{"arch": "conformer", "model": "CTC audio transcriber", "dataset": "single English nouns, adjectives and verbs, spoken by a formant synthesiser in many voices", "train_examples": 78125, "noise_aug": 0.002, "input": "waveform_16khz", "tokenizer": "char", "vocab_size": 29, "norm": "layernorm", "activation": "geglu", "mlp_ratio": 2, "head_dim": 64, "fused_qkv": true, "qk_norm": false, "layer_scale_init": 1.0, "inner_norm": true, "wave_strides": [5, 4, 4, 2], "subsampling": 2, "layers": 12, "width": 160, "positions": "relative_bias", "kernel_size": 31, "init": "trunc_normal_002", "residual_init": "none", "optimizer": "soap", "beta2": 0.99, "lr": 0.0016, "beta1": 0.95, "shampoo_beta": 0.99, "eps": 1e-08, "precondition_frequency": 20, "max_precond_dim": 1024, "one_sided": false, "adamw_lr_other_params": 0.0027, "grad_clip": 1.0, "steps": 8800, "batch_size": 128, "epochs": 14.4, "lr_schedule": "cosine", "final_lr_fraction": 0, "warmup_steps": 170, "weight_decay": 0.07, "adamw_weight_decay_other_params": 0.05}
Rows from block 4, named by matrix and row number. Rows with one number belong to one attention dimension. Each number is 500 + 50 x the weight over its row's rms, rounded and kept within 0 to 999. All counts start at 0. Numbers have three digits each. After the name is the row's rms in percent of the matrix's.
# v: attention query, key and value (stacked) (model.blocks.4.attn.qkv.weight, 384x160, the v third), inputs 0-159
# proj: attention output (model.blocks.4.attn.proj.weight, 160x128, transposed), outputs 0-159
v.34 102:488437484500492561436515663422495479477553502543480473498578532556537427403504411566502529546517579550510543548419495440495460447539500465534522556379524564527509517413443498406469494493474445486521513518349461580416486562596506485494556489499519499541535491482484413471509494519536445515469556486549524567604473483500397448432466479595473416513546551428509465538553537470588594502448520500517502411483496531487482513568527447488574535562533445439472495503572566452447486453534494
proj.34 105:559622405503509509563467485476434446449466483494559419492438523420486493462445518539500467468508443418515562585513601471485565619555577554402547512548460473486504502553590463544547457462518530526488537521502511524387491516559512490493509577524474493460507537634491576462443461415525448523467453485497523474522464563473552547609469547503505495486505576624506501473459479521397484491551520491483455512524567466446481470474379503494444456396466563555522579544532526547622482506496438
v.35 108:550516426413422353490500469538561454464603502514566552499556503502573529580562479645453566477466550482466511537507491456480618526510409559481529538526497541476543473455482518425434531456485491399416547493498493594486593508501443474530470464491535507528548430529488474549439587560452532517529478425550452490436497471529426483462509537492553460461534425466565590427547512606539467556437491540538488477486453458521444387451468529477515544476456547547517493485494550383515493554527430
proj.35 106:502417548547434516457531538532459470468459500499493479476536530526443568450513561518489507563446463532507464545446382394568519510441552487494519475466568550572432473486488531527534447445539526470462512473525490434446545471535601491493550487566500518505394499457451460455476393451558556384500448562527576544615558508599580418422480523440525476541406537483508457481414415461502519463552583491489416502548429504410466536611436446439465462524564511476433484493495545592529494433491491
v.36 097:467478452509617457567599535483501482543363461445545477517437571504444503529457454497522411520416551455450597434601570484453485609529549388577538529587376467470379554517626512497478519526582482489520568542467474497557484417509460459512372467474501497537448528455522423553473581449479536501509552504415500514545540435529564420431503450482522488535492524482548522479521573535494452492535492505485457543484539503495498519565479461578522458508469527597485496480556471510474475463475505
proj.36 105:464613483402511549581509511519445482568545530504420540532525428476546504582553566466431464477528459505460471526387479594567495429491416546549414454483516530567518510614430498478509529506490522459460480458570593483546461594422527492591470482543479496579477512564518567611511479552502527508521537518589490565477520592510568480620575510547500541511469507532397551529471499509538508572457483488520608402581506400473466519500522519459518514491519482418456455573546502544515445472538504
v.37 111:409541455459550445437467441581473536559531503517501537607554415533464567440534566592469584473566467552570482583556470528452489474425580470543517585433559471496496500532454487543475444507414550426469480510496513527490568510507547554523482451512500585604518530460598418544508444525572475573460578468512447514432555570520558517507512506429529528499509447623547479524587475533452446507521441409422539510538498445529391514483447544433494497536526449511496440435511552575486452435552512
proj.37 110:650606534520493518532532521521514517533555515508549492495517566561434475472503390497358456539472528515541458567516455494562477481528503463439473427511568457476492526500496542531508507565569420658417517519446500567488501485535593462485410523449485464501516561513400540463497534493437545431483369506573561490525477441504468479515521534450561530448497487477508530436497536507451449548435456520578472455500490501540600622463525453483642531486464496580459485426535509524410497448468525
v.38 096:498427487446519531459505509524559397478506474590490446475460555481465496512456508439547464515574425494405540494481489451530612467548446543521502492515519554483466593593464434432494463455476425556576440557497401499518543558498509453558539492485461456429574512408471548447483529618526484450513482449520567521446484486546391511485541552412484423425547502598566490482435545505571447478535480434516563465527552551459405564417374509530514528518535510452569469449500531445529465584436448
proj.38 095:530508408608518469463564451474457453557429489444502495443547421526423483576548486482494502452490500390535432495534393530411406531545558528523559566484490481553450537542538478542582518497545539593481532585442553522530423524544540463432468477497505502517454548513531459517500506495424531447471463518478537349605536501529527480410443478543502616558413471501456570465503499533450520472548484529471525501500497455515560480474507504482382587486451461550461469545620466496558561439540604
v.39 098:474515478544460570462574569471511509451543484498418486507561486568532505459477542534508447517514489475483557523478532473508543435436490590501442513517410504574440469479487415622478457522439514502605475479510514524436626512493465526457480451525435494494580454453498496463432454559499447452591550460558393540530583549481483435642464597473488460534550514517438544501452485529475395473488489471608404485438486534421494492541478520525551491356478521462502465527478502497571607557530399
proj.39 097:476447496445516486509528389441514381441573533557536486429430440474456542470471502509471509409527488505541502472588503390487494512451490468464485473454494447506545519466430468410511497474488506534522583541447552567481458499461474483500412482433485476450482579467562438450479498468520554544574405604501540515486417434509581598339519429514493463572537569541512352494504519446443476530537547419498490477502574520461475414550558492504517457638492535581485545503520476494517492538485554
v.40 091:438456548517469610497491510467440510461492496504490585512457550487540465440501512423616514468557463490423493520425518612425429505508440558509484520505563447628519535417431536514478596502538535456564504523613573544476497538530564494546531544539543496508561569541553572463484497510484535435500524476538410479549444479498552564427459524417477486490455471397539527490448495491518515489480514379506583519497581506424512487575546526439425542494421527508578661463503426518481455545486551
proj.40 095:485534451491414438499468566473615517497509555577504555429493445446482455533494435606435487549525519399488544452426477481518530502485514588492553556495452435471502465433515518576538448558428493476555536408468492485547610441509420491425476550493482507512486511465483515481532560477477416585452567510412526553429486418522367521564431405559493518488570541472565422563460528494527558433594472602538532550520519504534545480473485545547593458441530523512519446514533536488524564556598500
v.41 117:480537445549567438479504399437397448529505418396575529499456446472445512476496523495492565510545510636504503429564554512522477480453537474417471502509491519465447487576435471444537571558481514453485491574561485554575428500561543512513514510444523534518463461392561572571407451486555480484555543396523497524523471529434379543517484532507494567496499548470515485480480457511444438463521470461400379506510539521392562486442621508465531512469478575504535485431528462540412532589512465
proj.41 116:628412509486439438597558551466582552470531448485446505503581533543509444601434518459503408454336474507546517542493536534501485543462486485519444437428442604608494519472566433526517410498520528471463518411486493515536456481522452493545484549465516502537547512475411545456480515592422593531480511546376600402480512486510494495578530507535477459447579490508546528546507504534447542471458528532560528561491570481559477447532438516536476497576527479522445459454497518534429505467550591
v.42 110:520477523475533499638545603436574535539562510503501565503427501453536446546455535429472489503513546510422545471494460510576427484502456492495461538531433442511436494560581590527474631477606519528452400498487408507527531531589530502457555435517636484518543454502395495497475460526540500578524506422527531572502544462526535346546474590469431483476533475534422541539455599492530540499518496494524487463563559497517519449512450545535505425554565450487465543555523547506423501457449449
proj.42 109:506455502448484535465557522557467496441381485542468510468520504481452546469517506472564482463392353556558530598540558436490460579514478516576525460485599582581522466564471454467501517484474594570516499472547520503531483491340498482602541526552451502517447557570431497541522592491480529515468520480508516523500469464536529550459471488512561550573452458504441483451575461453518527495561471452453590408513496481481483506486573566504497522529500470425481547553604475435654579524488587
v.43 108:452489420485457420502469498524505515509538522445542442419429641570435470512523604473452443402512524534488512461551496439509577550487587516424512474520568553482464552528528463473492562512462499475558459605511562437561532507484474557490485446425459527446483439327512475444483495447455577509446506392526496591473543557444518343536471502521554484479558461546465582481491544556585511545543449599470514409568457484440488476488476489529473507459512518538478518531486447501510600510462506
proj.43 104:498482523479497479485524532521470455520458405518469464574547380547482579500486467497528524457426467523538480525520565552472505433512473439578431534461463535628464525582499541489518485397533512560452508383487492490413458546394530451582488469531591546568414522578567483526481395549455493499586502506537570436522530465494564597501535502553525502535515588460544411540520492510469493474473480384609438596442498530562516552541505503472460557507422506464491460613493562505440467438491462
v.44 114:445510477596600477460490477474534413512417448464555523502519537499429534514570571528490518499518434539474533564479439468427627457500460447511511464427484521556460589359573481501510464423439468527599443449461505501485545450450479524544549449483456399460510546541492564665432445526521554478515507526488479547405446537474466548456448551477532515524529514613521527467481485450482479560495528500610540472478478533526552537466436597417529578507487588481524502496422442484478480452549562
proj.44 106:468439620488403560484472444483548477528531536514453504544538493448414404411537522557492537488464525530515573367524470586481468573497561477500493448596478435448512514525404491435540528538560576508427526541519556508487490545555510478454439591512483519524468533455466562390509514487508393463500527511396482517452483491518553504471520578572534535446423407498482527486523506514450540512473573618471536494569530494502515505539479439416419604420418501472458396505490504496540464590439535
v.45 094:474532517513537543518508420524647505480438524593590478527447438549491491557482516565484463466509591407450438564617468494429503487526414605494511399526468523490471445524497492542523480528449476478459471637583496547558521526514437438556484625511494477507484584554471461534461562487524513540584527495457506549525475565550503487435434463520484546464477484498412497435534507575519551417445482553504558444538508548516488511590547480580520500560450487516551516527467511493388488632411495
proj.45 098:416526445561437483426527402474429546458550628438405491512532461460535454484520521453572479507469445478537471499483428509522583580548498494560469581493511557420498511463477552390490562451493466538551559418593585576466387472459608427524548458460591524480493469466550489529470541632537459504445516464542484525509548469439440425534543515485450490521495489475395487484506476474561496512495541494541423613535442438515521544519502596478500454535510496442502410450505457498574463513536542
v.46 095:454572570505480537533508424557468511404392445401522547481418531547464592467483575457533429488561460495579459554488577519534541449437552561414580464487530455471501537482533466439493514433525498441551406562569527545511532540521440517563527483433403520455470579499537606505465479406530498456457498456519524499469513539568611559477496522436567557542499587584463539435543458461511497581510463535503556466384513489598477545454463442478475482462510450582468456540531472467497517497439580
proj.46 095:530526582518534495455592540487493610594518530588531449550567476515470477485548486483558537501480589387486435456593496520479553427455449446522429504567485558496508469537535545515582431533543502583557480454554546565549527452513561469476477485502587398586528407441557451436580480605460456516519525451445418495476499516431398525500539503540420550450456463553575426482541510527584495534459474521533499539509488513577576497444513552490487466385410439463463531510442510450454517525549481
v.47 112:564519393506477499472495441525441561530604654529495562489447544570576482638551575512500489493406456477490558508521505492525533549476568477558567483552550568510591529564520505538464467405493501572511526455557519485538519500434594508556441541499534544540475483472516419558474455610557571512519443441500489496421474502481494521536517391519500518518546462437507494483522508500516506505473597578448457523466469474410423494423500523540614440539380480524533488554488544438572529484572438
proj.47 107:426462418545468496508402501406522452487453481432487459413534503526496522452467555539454478518654470461503442454498523501479517448480553557474479541457463500553529546486459554427544464462543487533476523582538479485466511524452429484460501369524532515437513539532454442518471464492526550433563500609595567537592517528589513539458481607555465477543544515397526524531438493547511487400514472453486476510531485572568471565572479524432529564527602473519508430380499473618499495471386480
v.48 098:521491458565537560486479499452503539557582456534528571514523480579504428537539515384497469527488561429523526404496499587553539531537459536494540519493531462503477541523539622523469441531533489524500521482513613479611516543511565490442499550493586411478477541578588447468558505482509464536479535560610531480619439546512520483560434508475606366485511484537442566466473442491504563467482467475495540461429502560473478489526367509557488571553528416570461513561505410490539585431466556
proj.48 095:361600455485476462538488588408513472426417479520501549482517482530419457507540511540495551459502493500384493551467563510400552458623529473502578490393436432484480449443405450522576504384488559442444445434499436500471505523455446427465437514564439546512458495508391506519523488494501503428537435495518495469508568531492461500523648430513476516474520511529545502526582427542554453510587495432510494495490480475509491453449529462458553488560472537467545461470444470423494414577533465
v.49 099:474554485466531439455512497547475492556538608489457540622524602473586472498570467480494535400435520474502547580527491437480397498424493443566563476422482432510524453483394444523551507368488462475532508618536501537488510467537542426562471468522477533550520490479523450561440451437534450408447582554508404455465577477461504520509560545482544545522563482416570532459483558483627428474535435536400494549463370484498498467516486549541491487505499505506474557479431506458498540503528469
proj.49 105:516494501514484541586492643468596487472558484517486431499543418442495555418486440581485462471543469529489486402481468493507537550412478542478462544429506602571546472459502495553436519590557512468440487407480489482434533483450511563438558483459498526518481490463554435520572508518479488544606490521527535480497466580486523517534499495473570450559531505446541531418405467514494505479471523506565456389478477483610600601538562555507570563421523557505441474452632491571402559505488459
v.50 095:538418470495458578485451449562475466537531421520539564538443530595618436544439549474514536482455499468503463525558465509502456472516473455553555511464431504509493587547588586418460497432502511543553496471482492393524446557472544480551465522469431524437468528491595456542544554560509560548513516428497519583577457380486464515470448491476454386441514501433462437411482449470552562486451496331553501506476522576542560444478516530474432489531504489427427570474541450504578525550467542
proj.50 096:455529545548488463509505542475490562571400523498504469500542436441417572471543482529500521458585578514479516559502567464510564560617481545527569561584520545487585460463468493480621474509561474522504414558512470565523504456618498500528456430637504514566450454538504473509484490476583574431474489578471448510506518493474426533598535560584559576563507433619582588514486495570509503490556480573489461536556474543557455559486478498585489480493476480564548439508494514447538469417466562
v.51 107:545518449541473565465461503433472449507499543562522418495543508375495594496536509459476467446579559483442469346378492439595480566537503485387527493545511509469476549482534465438549579488501476497465571545631457459463487499487520447595547434500528488453558541509494547571495594538501528542495557449522528514455498421506498512509547543489506435382546550396551460572479461475505458454560461451539433432515477512522528542474500462557492553600499501503499457447524565520467387589473454
proj.51 106:479448507508455517437459424525505505547464454467510469485453413480503464530434531554592511496421461490495459563544406484445441520549459535481431508423450461549465373518548448604508411517540477524524468425498562498607475484539482529470560469495515483507484487420518460577476350475492539457505450494430579363562525531523452494522441525532501494539497460524495524359480584478494452542503530485492566533429517519513509375449421527443490576461565469419486480590566472433508525467593536
v.52 095:467487569448535514510456531523607541534517424512452497568433537474564489435538422613497482492418494543515431554549490483524460502519498496462496407567554487506547480536421461495508424580520602521457497542514519507511487515533488537494606448465376553550520419523434563514497446408428403456519534509474521535593506507518562528477476495500396612577516494497555455491561395538415453493511536476526511522526538512545436541567597500457424453505487534533553489553459535573345554485485531
proj.52 092:630606496521540519483565501560460496434512513488497453508512455447513425541461368404538488488486494494590468422502493506514496510459572486543532453569488489482438560520580445420433491532475469420549571501482523589567518475523566467483489509436552406506543504505523519455485611558531513544489490478536529545419575529444542429532448490435532444441514452492523469517450609396646542460382493561482437490459474476525595400471441462522545426498504499536425549508519463505466510495547467
v.53 090:500501513452544487444553560524460595513481489533419575495499524404458504482485458443513571499468470435460508540440529460474406552500516548503446482464489444459556501504453517484560450531514462465523547523526413619532538509558546508435514574531379533513506479544536515556506490640506467467467426531405514494561569453498510459487564527501537571490394540380603451480531459452515364426433513533447472550502494496483509554558522459486467543585485495609646446466467576472495528549443491
proj.53 090:544512457553482549533536483446568437429479541450575462489511526522486457585497441658469473422503446497442492451480503514453515529474565500473476482496445484441562498409595507404466539517480481429553564524523563434594502449446443561422569466530572382519518510455445593548525510426437566486517537497480435493449568571505467527544457472386467479495524518536533565466456577541477483504573488524479432419468491416457549435483470566545501506453494435512375517519563475496514499465631510
v.54 104:491482480545430394442479467441586504508573452508508511532550517557490433399520502516455555502382537524509553476532500512569535501444602522474482500532579570482512528415491440539559406492457475513526500496490438510517498543479524515495503427551354579516557524463597514499426523489401534442504578496593481485514532567413418505587434470535516426522565506500460435452522484461619446406483450454490430552472488394481503569485464426531550448507458505480514523539451571422570508466541446
proj.54 100:487556515502516509618440517462537475461501525518538446513509517482538569530541464529489525490521527500520501543517589461527435543483532456487500490341436423466428488531476394490503540508584435488349522600504489486504577405488469454484482459526655362524479410480492455478490482513537529460603471639461544455545523539509512513528562527503470527490465510497572516549499527473404461446526481427542480395476574490532514476557419501529479572488561554602506498525483504567463528585451514
v.55 088:433496535500505505447441494537411440501519491468544359495479505459454603509570537450459551462537451550536507515491549528478546450415507591556588511573483589511446490567531427447563529479514439515501488557500538485581585567477458492494501486427637504490530508523487532556494605467364567477480511496554517504527484605484439537490537425420501608534510484552495544504512479549475425510466413477492487519562598477455484467494522513551496589408527579453571502492505505529457628519532565
proj.55 081:585498513527523544536573575435547516566552471489450490562588520518525495553502434472522477448402536507474494484482419566557459502460480547422471536470611412564463603524484556507529428592414539445492510500460496583481509497435501506496540553464476540488507443497542528459509432530548423558549563407423479566534561402445473533426515517575492491511471524448462579459481422507413674478424502459590579577544510540559481421530489517505545494545562489508556496490538535554458490472464553
v.56 090:623489472506479543519422514497463451448490496443469520572504501508541537543529524430499560497477533526456461522493502559489503524585529533523508454510406478548569442558514517490501393389467506435551446468476483459480573483494420581536575450519347487485477536552488618548444606462468484454468442524511524431453588526457519577556556590505517437579477512498457492453474454430477503557476444486595486490487500482484470542466449581515549488449482426373523572554570395528605486493438544
proj.56 092:483443612517515486547496539533487533525499523537500366473473451447495540460522418548572556451635509430553471429530454394454471436418451427496481542557523453349517552475470434515538521535539542527554484511509354500566493500590508447541568438542531414486519505471544406444499441541573500521565499508421441470450516514533456484455486514543503516485451435532534519528436535461500452523595581469445529437481499519553529448529601428515489449509483490467488481471441535418448477601530521
v.57 103:405516454463542477514491416507552552580578448463594568555453541516503433431470527543504464508454521417429577538597534519520548555470522458413550504501496424511376583433489555459499559506571496510574463539496512493445606563561587465557530386517466456479507439528528447490449548534451563506459595552557508526581491491417473512418508522503493508618626524444427533512479557524495487507522436485530527583540482440573505470542499537463466507525469474535520530501449424511511469421557445
proj.57 101:525582574424468571487462580545406465461499605593408422563661533399517520520588419457485584500425513514538488517526509429473470509506473476488451494433450584575440421501472455573493510456498458481424508480485465502535492513458519491414444499514537528548439557468461585458512543481526455509495428558503460465407443579519587518603519468540559493503499468515506543511514443496574449468530533535489522413456510480483527520506472493520527449448534543466462471603509425515383543599460489
v.58 099:515477427483579447466522502516561514450476442488447572481490517444514478562484501571484529467526525508456555479522591559416438497520475514458436507513513505518505479555546492502469535494412583476506477440508550492503505567470604477571514580463479580589510412522504478531451499577524448501464544502452459410322556478560548430527539556508553411536586507485516552512594563479471481452568564452429552477521561453489554484504411485527457360552531454422545471413462442523588556433572494
proj.58 098:541495558499474546577595573608570480497569479556558487462569566594478552524420538556489463537549529547508445497497455436426598492517467461432407480425513574508499520512450540514425541464573366504505522501468526438517467542494476599502574406570525504462467603463423520547566525535454464460479433575542627496522520452516505572522421534496494625521521454549479460483551527496492437495487498532519513449524464488470448544573514580508534543528455481557468561488512527413551421435460528
v.59 107:544549515585528521506453474558478439489468540466570523429441577563470552622546570483545491496592548473449502553530438515542414433533541478549479535626496511496446489404504513444461516513522443510483491487546570536528529506531491416468479489493474423497582605536571632448482469480470589550463483491546473438495491561579645446543489509505551523468386474480486567526523454501436471464470506530467431444452421484408614483477483450527482522389469542509500535473414457441508491480531452
proj.59 101:397446520513488491470473485417587595575542485598501615513495519531530501531472500561517473515466474521495487453569573520524450448397533451455440477499458522555592487504487428512571465508472483412510536460494428466426420575459531602528477503481501485537440422415468489519511463468502400450421591461502538564548531454499409649499567510460431520531470578507612456505437506492536472439514553466454513590593489516546408479481528524474437498455511461536533429476463427463516556499549526
v.60 114:534535568469482461419521497601574492531560410478555454580469515526468557501442402459499522489456474497534474445463486477521569507517496536520514481503500483491584505526493541495433543516527395395483469484463525435519577568574597491530573541518488452510439450468438539444494556457472567502491531516543614482589527487523559497517564491432508589576466619600426451455545478479434523392585502514438560504489484516587571497543422496496460540507596424538482502616555534444426494526469442
proj.60 112:518495503542547516524523581514452584514484559488527463557544524544594464473620448492622523479410498528470449563458473437491462480424387441476538513455489465516497503509589465479587472550546577574504520539423475568438474475414495490499547447507494506543516422482612562513554567449532450434562472444460401526509537502437511443461548449350493565511388446494534539551509504609528506532522496505512429518492543537515534500490511485507545511520492448445520569543366434448515525457591533
v.61 088:463539493517620464434457638485541486469516396433462447476488558468421467487478493530447462567511556530599428524453485447466568566434525459599429505515534549492532400442545489627521490501451463553584492506510492485520446476436474568427476455578529515539529507525564455513529494473443507566520390486497423522516566470493577323511511461565441517469501474472587578565550492450492466466448477536608504489561453512511522584516535468506530485572553484522471472504542516525509476464449569
proj.61 088:524466564489581529466478465521553510454525543493536571459398369501560529541538479481521521445513420561452539499548524542544412463519478534503504411505456410403466636515418525382419568511499495500515514545572460512505552526453546558582550568482574484472547516518509529600433420511519497485600540514533580553449484490471573603575447591468551463508428532513483420478492502499417470554543504523429445482485510514431500499457514438505502505492432591530502564518464607464540431520500472
v.62 091:461456449532435576524588574503545519453466552560470462406607519417536519450450440536462447592487397428541546461495521502449476467514527499482473510482543473568525507460547430475483588521561507502532546498487535495425562417530557563559488420507485499556510473474474550476529490516374495456586464532557506416573594541433528477549464405485413490613550387492420533598488485507455407547501463538453476521422490413588460502472426508531526524519495494595469508483498490515432449494480481
proj.62 091:561637493427518517541417461517502478463578584474529530552469550530557605541535461401536500586530488438496585458511491448492439477477534505474489596440447531478479483503475448525435436540439441498560517516545534571622523568512382437517469483407431497497567509544554523517549462465534484526488465449547452546479443571529588515451446480475488503474427512424410459580558494409516517458607550428561539512440529512423487504485589500437492500479566539457542504608470452538459495528468497
v.63 104:589555422433500457537453526382502488491487525456536500536497554509517498511510522488503464575488523416517456560484474528467459511521534417405412531578453517564434395572524643488465476510488570441504456546573538559488559474475433598487523482568514552428546441472487472489501438538483603481514460396550436527458560512583475502415513629508450543568463499549557478457491407565500425539498509480473442566434556510396494462522500552499492540406509484514428499602519514501470495551552507
proj.63 097:496444548521518447535544472565465532502565499491490559461548504568495615481483437455472506534388401577504538543557499439518499409376469567469605475518502466564513502519525437593509467481523540502623516488559415561555502498495558388540480542470479431462397555530531494463454469460550654527545571520579582559542493464519493488549470487488485449438618575526503466560552489512467451496527503534467538444554481489505527456534572515450476457509536503441458494434405484498526454506507610
v.64 102:494491646467575550436515491488598526573479525529509472562430515482489459535418487582519532571545489476514446544584525423501492494536558501455550549565453505501467503463546402501440470538481581573561571564511382464479498543495567450504533541564449513554509510406458551514429452532520389433414558489533502525550498564343538470461469516489535538548427491526403459480516533536499472481558519595533502502461510558499591501419569525426448511493480462521454584486502577438563467564486484
proj.64 094:558578373537430503479616524564547485480441564490476529463470517508506534637583473542474419515433458563484509481507473500549527402546504581501527426491449590499457514487544537562545555592493469445503430526534489447400519501519563482437497465555555494483550526564508476486488471475490528487515438520524546447520503530525545604507462517508505510485538474495521524470475501536541491411577471430489500486567390436573420451535451403438411520451387522395542480497495545548611579426494454
v.65 089:460539438470481518565547586515487496582544565450501486552470455499543516491524419482559532423537566434447606528561429448491500432525490483537486474451540551475409487508361479495510562514420473499529396489502477509488495382512521495415534411546604537475529499473505547601484519509567574548489454475537537564445350570496473465523454428498481386482501557460463447585503520455555445428490503500420462461484493477514491367444475431460471467480488629484437524516509488469489469507504465
proj.65 096:509485438485504502446468438576448578524483429447583502510499490507461495426490550557507543541425393515554404472374501535497487520506422479587479482509418522494522523425521512487480494530531543484381527446536519497568500512488512462496417498440468483388463441491538433513477440595516461470515439510452495427432467523539441551379513434458534493450414468473475520478459467418473585512483480620546500552574460498590509520462539505549584429535381457474532435491382464489512470469550582
v.66 105:484482498512430512499555459520575553433564498493489440422525510476454479530484500453539506546529503454506478500474523594504529520535474611513515465476556522417469485580513389503446480494463530525469668497462440523482526549538454479519461489411662494558490496530466453488532474551611549583514459459486513496543524530611482519359516490470443507502495561449508438577616507508404493640514494538495520562545613448552457520533543476587465502474496412442510475452443484470458433529492520
proj.66 105:439365582553617517467490553429475550582552555531463536600517532484490531390440507489513475448483440493489530487568569425471385507504540520540502529570542522584554464490472587492576562458508522474535455487535487523461470502506474489483467505425434492469506537494499584404476513418498530518543500571508571483496465581451501447544537504570525507485538504517578481452421428443648476485502415466475481554478506433454473474396493462498557417460438449525533485416561582595501478448455464
v.67 089:538500504488440531466382558477612508428482488522468478449449516527546432514403609464528450530514486500507467481434492493567447535373431441482498460401452531595564535524460503536556481442535435588536474495520470451488446500467498522508532489503475546550521438539509451451520532558507506474511554403489447505596580423483593434492495518462445555521464551530535593470498402469446559463396491411446486491513496481553415604480494578498540491510593491406514358458457492478517543481531495
proj.67 096:456452548349482380516473454443509459408587531425458512532496449477481457474516474465427463388574610447454547509521502468442477509445502570470444520544590469544427534547593409516494517446546495542459560448471478544462474497443512542557471521506531529515481434467541588520497473517574506470535573516391452513524528412493498519474451536492507439492495492410534510588501539518502412502517480506481542416426522572473520474548429477415431517531548530505484618432472570454487519491445377
v.68 098:456484446569521448505487543525430585446549518550491483556502555489481440509486517482440511535477613565519526506493492507575554477437524447488490422470502579538525520524504569540435437559594517607496595561503459427505586515528547476476503449482501384504550459540511478434561391536407577553505549599495541466473502486450398517440484519481492522527518513507573452506495520445442485496489441472484535435497415395512495528558551496530607427365389480537484523537415430426472433521517553
proj.68 101:530521532511497533487551490524475500566558417582497510453505530560532487518577475539571502492577422405498479490573502551466486520520473438518499454550394461544488508391517503476495576489364463434517393536485421537447490496510460477558491498552461520508499570548523485515494523547578491542512486458519495491475500601547465461463592435463550521613527485505488512441496607563490521475511495490617492538429539566455434425551410464498476566560620495590468487514551524552552661445495575
v.69 091:580557486464519563475534512484440359491446450463500627562437478496472479434533540553549558464481526549638449491495552443491462546503512473455504533509534554480601459510499518441532537502586497467452548474509598438523531530649410455541532460474444510463551490493501548430484553521421587544507558511582605503530512442573444499476490511469507448581561489498508516434502490427479437454517410428526459477452521457505449482637509450427491480494433534394540490473503505533463429464502542
proj.69 086:484435481595418474618527473494451481458553346550586473547575591444510457453455460458481536548522442468466551539511445497498509516462446502516452534495406402468442498546440470483494485458425533454401453566447500489528539555462535466472483542491512473454401493498476477542469519505418457519475478518474399368461506501577551485472531469511552497542477560503536473504557547583545473502473497485377525451457427491477510578445378541477529523451614474584420542470524458527440474511431463
v.70 097:466446430567458500457529506537536409494590502502502458462631492474549507418436511522475527519473524520480552529472480487519495494424530569522487431446507410419520500505448484454476430471516408593638530446446455485542545590467455563514582514446456406492518585500577488584505465535475484531486506491515436553419509541552413468441541457497448503488561556434481539419467488456505526588524541386469489493537544451519507601439469535463553655438447441516502443582527444480492498469506536
proj.70 095:542438579510457459558480526515494561526428477518382572509454491466476523530489531471516516468555443419466568489428510550509417472495508418435531470509454538495631366442531445512573511595474613471437391582541541407556482444479518547514528490531558469565595510473441501500517522575488491446466426467477454497527437461435529485533545586434468569510471443533524455499493476478532452481459475599513449537424480476434534434523625497482519448535529566554509558434516562517604513525482485
v.71 099:554456393487533514557483587514543465427507478509484492519575500527465458545416461477415551584530380501550411507449532550516495443522517553465508440560553519616483452526569515485423493410446535565534487450532429466461528444471563586577494556475491523541492485451482482520518472528486511555430475420519476542560529621472583589470478530497456504571551493502529416472430487430552440463471500484409452414432466622550541434449429529569545463432467495536502536482478507515536446402444501
proj.71 101:497533596507558498502458512472535454545584396462501508431418516464491499516645464515490490418472555466476516506516558525525529494473491467566454460514509496454548447512526505492534617508556458484579506536390552489487565511478505412551522497570480448529529486400512555452472486552471547476606487586547522410373536384407450493475483538485565509490425501508510551448402456503510475529470495481519583620581486460489370535570557390428486480566511480471486501478488562529540533532522458
v.72 089:486588582499479580483451521489439433411472543500548397540435581458477504428448456509516556514503528476471569463420554545430565483514462562464458456535536509495507571545536476502511489489532531491517436530499508483389474449476628499533528486583535493447617498472548616520507423460562515551399476499556439444517514453487497499566439569479473484554511437498410437621432527436424542434495437562578502511471472536430461545542516495511516470541448433508497479479372482485582437516466569
proj.72 087:500499359496573512609567532488517476527517464529450424458486477517518417657641528486550406546510517553451509512503473465578489456522541485593440438431491424461401488465531514441509525482561494431428510515481404421557469525534419477461500482581509549528513476553497455440434515479489556494471462500477561503531530448536508526426580445499569487551498491546517551404473523471543475525487421532491513472487551470552455507515456449552571569435457454504584536481513626447494502493443392
v.73 093:568616463519495454473517537542507520544446549480482459507466415427536521511455477590549494567468485461534479408437504559493481546547428428460477522452526473468516509459632407449504452529465445535508576470563442421558493523486492538458552487443521448456481504488582462535561555500530507501480561459571576508530613501495530387501524525494481537502513546450512537509490523447474505504443530533460503440584499523536529500404472540529376591483424489446528404423657465634555530495546558
proj.73 097:477481495586529506453441485506507444413478452460489550456564469432525565601508452436466498402530510582467505591462495433526504433487453538475537544564438467561510414533530551556535602435481623475510584466491548529522542468581478458447501465431631558518426513583447544607465502533414430537520522577488529410595444486478486537477491429549507433568468452512536551535569496539481504479436452520543438437479497493466542471481542485506574484502519471560510575426456585414485453520482463
v.74 096:529500408441483561490547382512543508541540529516529555561460449399570546465559495396514595515462413431505412458523426528543468498497552460538547484471465585516572518454490476529513506514493563519523511517438488418561507514578416478513542446504454474450495541507510506425469516606579500500535419464471508449564527575531545512499565517457452421522471477515383546480504541598451535560538515479429565531498515458590447546520462504490451515478405458569393511609532534460561540614519565
proj.74 097:469451367551455484608555441473510477558454438477422546497536538497543455481432488552545505496471548409592511425454506511490414462436453585496484523447483462542483492511444434525501523508366529449502482556584557477422506492487499482484520464483622487485561526497460498605403529495503440505523532486450407445468464562461549537534461520462498536549524645448540570504490447519538448500537507479486417495580466459388513465498516472451498427504528504594552433383508526517507498424430568